Weights of a small image VQ-VAE.
Model: 15.7M parameters, 48-pixel images, encoder arch vit, encoder norm layernorm, encoder activation gelu, encoder patch size [4, 4], encoder layers 12, encoder width 320, decoder norm groupnorm.
Rows from block 5 of the encoder of a small image VQ-VAE, named by matrix and row number. Rows with one number belong to one neuron. Each number is 200 + 30 x the weight over its row's rms, rounded and kept within 0 to 999. All counts start at 0.
After each neuron's rows are labels from the 100 images, of 14976, where the neuron reaches its highest value: "strongest on" is what is common among them; "place" is the part of the image that holds the peak. Only what is clearly more common there than usual is listed. The data: drawn human figures in many poses.
# fc1: MLP up (encoder.blocks.5.mlp.fc1.weight, 1280x320), inputs 0-63
# fc2: MLP down (encoder.blocks.5.mlp.fc2.weight, 320x1280, transposed), outputs 0-63

fc1.233,198,194,198,215,207,164,230,203,192,215,179,160,173,221,173,278,229,228,192,232,236,257,197,205,171,179,172,195,165,233,230,203,188,252,181,173,149,174,219,235,229,257,134,181,226,224,148,149,221,198,163,182,167,193,214,181,232,200,208,221,150,205,207,222
fc2.233,211,202,242,196,240,184,242,183,220,165,231,214,227,210,261,177,156,185,178,193,189,174,206,177,174,214,212,251,227,173,196,214,176,200,199,209,197,159,171,239,194,159,210,211,172,155,219,238,171,247,250,226,207,181,223,225,194,206,224,221,283,204,173,220
strongest on: yellow top; orange trousers
place: centre

fc1.168,220,214,227,202,188,173,184,202,194,223,168,183,181,243,181,235,218,196,178,157,163,242,250,185,135,128,171,228,216,196,242,245,188,216,207,191,180,197,228,212,194,197,221,204,207,187,186,179,215,204,200,239,198,149,239,181,253,209,201,189,232,195,154,277
fc2.168,147,200,216,219,171,145,223,221,235,196,166,197,214,207,129,87,209,208,208,217,189,174,180,189,231,197,146,236,197,228,247,209,209,190,255,226,190,207,178,214,208,202,189,221,243,160,171,190,242,234,168,154,210,179,184,134,158,158,225,131,226,174,170,235
strongest on: yellow top; yellow trousers
place: centre

fc1.754,194,218,235,215,240,171,225,175,177,195,238,150,197,263,148,179,241,261,157,182,196,173,179,145,193,233,138,198,232,189,230,149,192,265,181,196,167,258,140,242,241,203,201,198,242,245,205,192,141,173,204,237,202,177,134,254,161,196,211,236,209,267,210,183
fc2.754,215,162,210,217,188,219,178,222,190,179,168,201,164,149,243,179,169,192,201,287,209,165,235,212,169,227,191,180,177,157,220,168,194,192,217,248,172,182,258,189,166,220,259,163,109,205,190,149,183,240,224,186,242,216,166,206,212,181,202,188,230,253,207,178
strongest on: yellow top; yellow trousers
place: centre

fc1.700,190,184,209,200,193,246,248,209,186,191,174,128,198,202,250,248,211,218,161,234,176,250,186,187,109,229,158,198,189,247,170,212,212,237,203,206,148,181,213,220,207,233,184,248,199,220,196,202,241,204,222,159,185,209,212,190,239,211,206,188,214,171,177,216
fc2.700,243,187,200,217,192,230,161,175,169,221,221,195,215,190,163,100,170,200,237,159,176,164,205,206,183,193,226,174,214,230,235,265,211,200,201,224,200,208,222,206,186,217,193,177,178,187,154,189,186,194,207,197,235,209,195,211,214,192,185,151,155,224,202,169
strongest on: white trousers
place: centre; top centre

fc1.262,192,205,209,196,216,209,220,237,160,206,202,218,182,259,223,256,237,186,169,158,191,247,165,166,226,209,153,194,209,209,216,126,197,248,186,200,226,239,197,202,226,219,194,215,181,205,203,212,221,248,173,230,208,251,216,182,171,233,211,198,256,196,148,230
fc2.262,196,218,188,159,183,198,182,192,152,180,204,209,194,168,200,201,172,192,205,138,216,146,197,190,238,213,208,234,229,170,193,169,194,198,178,208,188,191,218,215,191,163,229,181,222,235,183,174,175,96,209,200,204,293,219,258,219,197,211,195,108,205,211,191
strongest on: red top; red trousers
place: centre

fc1.644,183,180,248,229,190,200,237,201,168,195,164,202,163,234,219,252,208,192,188,249,224,195,212,216,127,238,187,186,191,269,144,208,228,185,204,188,186,193,207,181,201,264,223,239,226,189,182,181,222,175,229,185,190,180,236,227,227,158,179,210,249,144,223,209
fc2.644,163,222,167,215,195,199,127,225,202,249,216,231,198,199,168,198,195,203,240,182,215,177,114,205,216,169,231,233,228,217,196,222,253,228,189,227,240,209,224,193,252,246,160,222,167,206,204,180,161,204,166,236,211,211,200,161,198,236,213,157,232,221,175,168
strongest on: pink trousers
place: centre

fc1.411,195,136,212,194,227,201,248,179,225,185,224,158,204,181,228,249,217,225,166,227,166,233,179,184,122,224,150,192,177,211,151,228,196,203,210,181,186,190,200,198,274,210,177,225,243,186,219,129,196,196,216,197,147,149,228,240,216,220,210,203,233,165,172,194
fc2.411,221,234,170,272,127,168,189,173,150,192,182,229,181,196,140,122,156,184,208,175,245,220,245,182,217,193,206,177,223,207,231,191,218,191,230,216,247,195,189,235,100,215,213,192,195,189,208,215,173,247,240,231,218,195,164,252,192,187,192,162,171,263,195,197
strongest on: white trousers; white top
place: centre

fc1.216,179,224,212,184,256,194,229,230,179,207,206,162,224,214,246,221,217,159,210,182,193,155,187,162,206,201,198,175,220,210,76,174,157,171,239,226,217,210,203,187,201,221,223,185,237,163,269,197,219,204,250,192,209,129,238,190,207,164,212,192,253,126,237,256
fc2.216,184,180,176,238,143,214,184,147,187,227,173,206,169,186,178,171,194,199,236,209,195,199,180,208,219,199,179,206,174,229,303,172,207,232,187,175,197,200,196,229,198,204,211,229,137,245,162,185,226,204,148,219,212,228,206,175,197,222,167,185,215,217,165,199
strongest on: red top
place: centre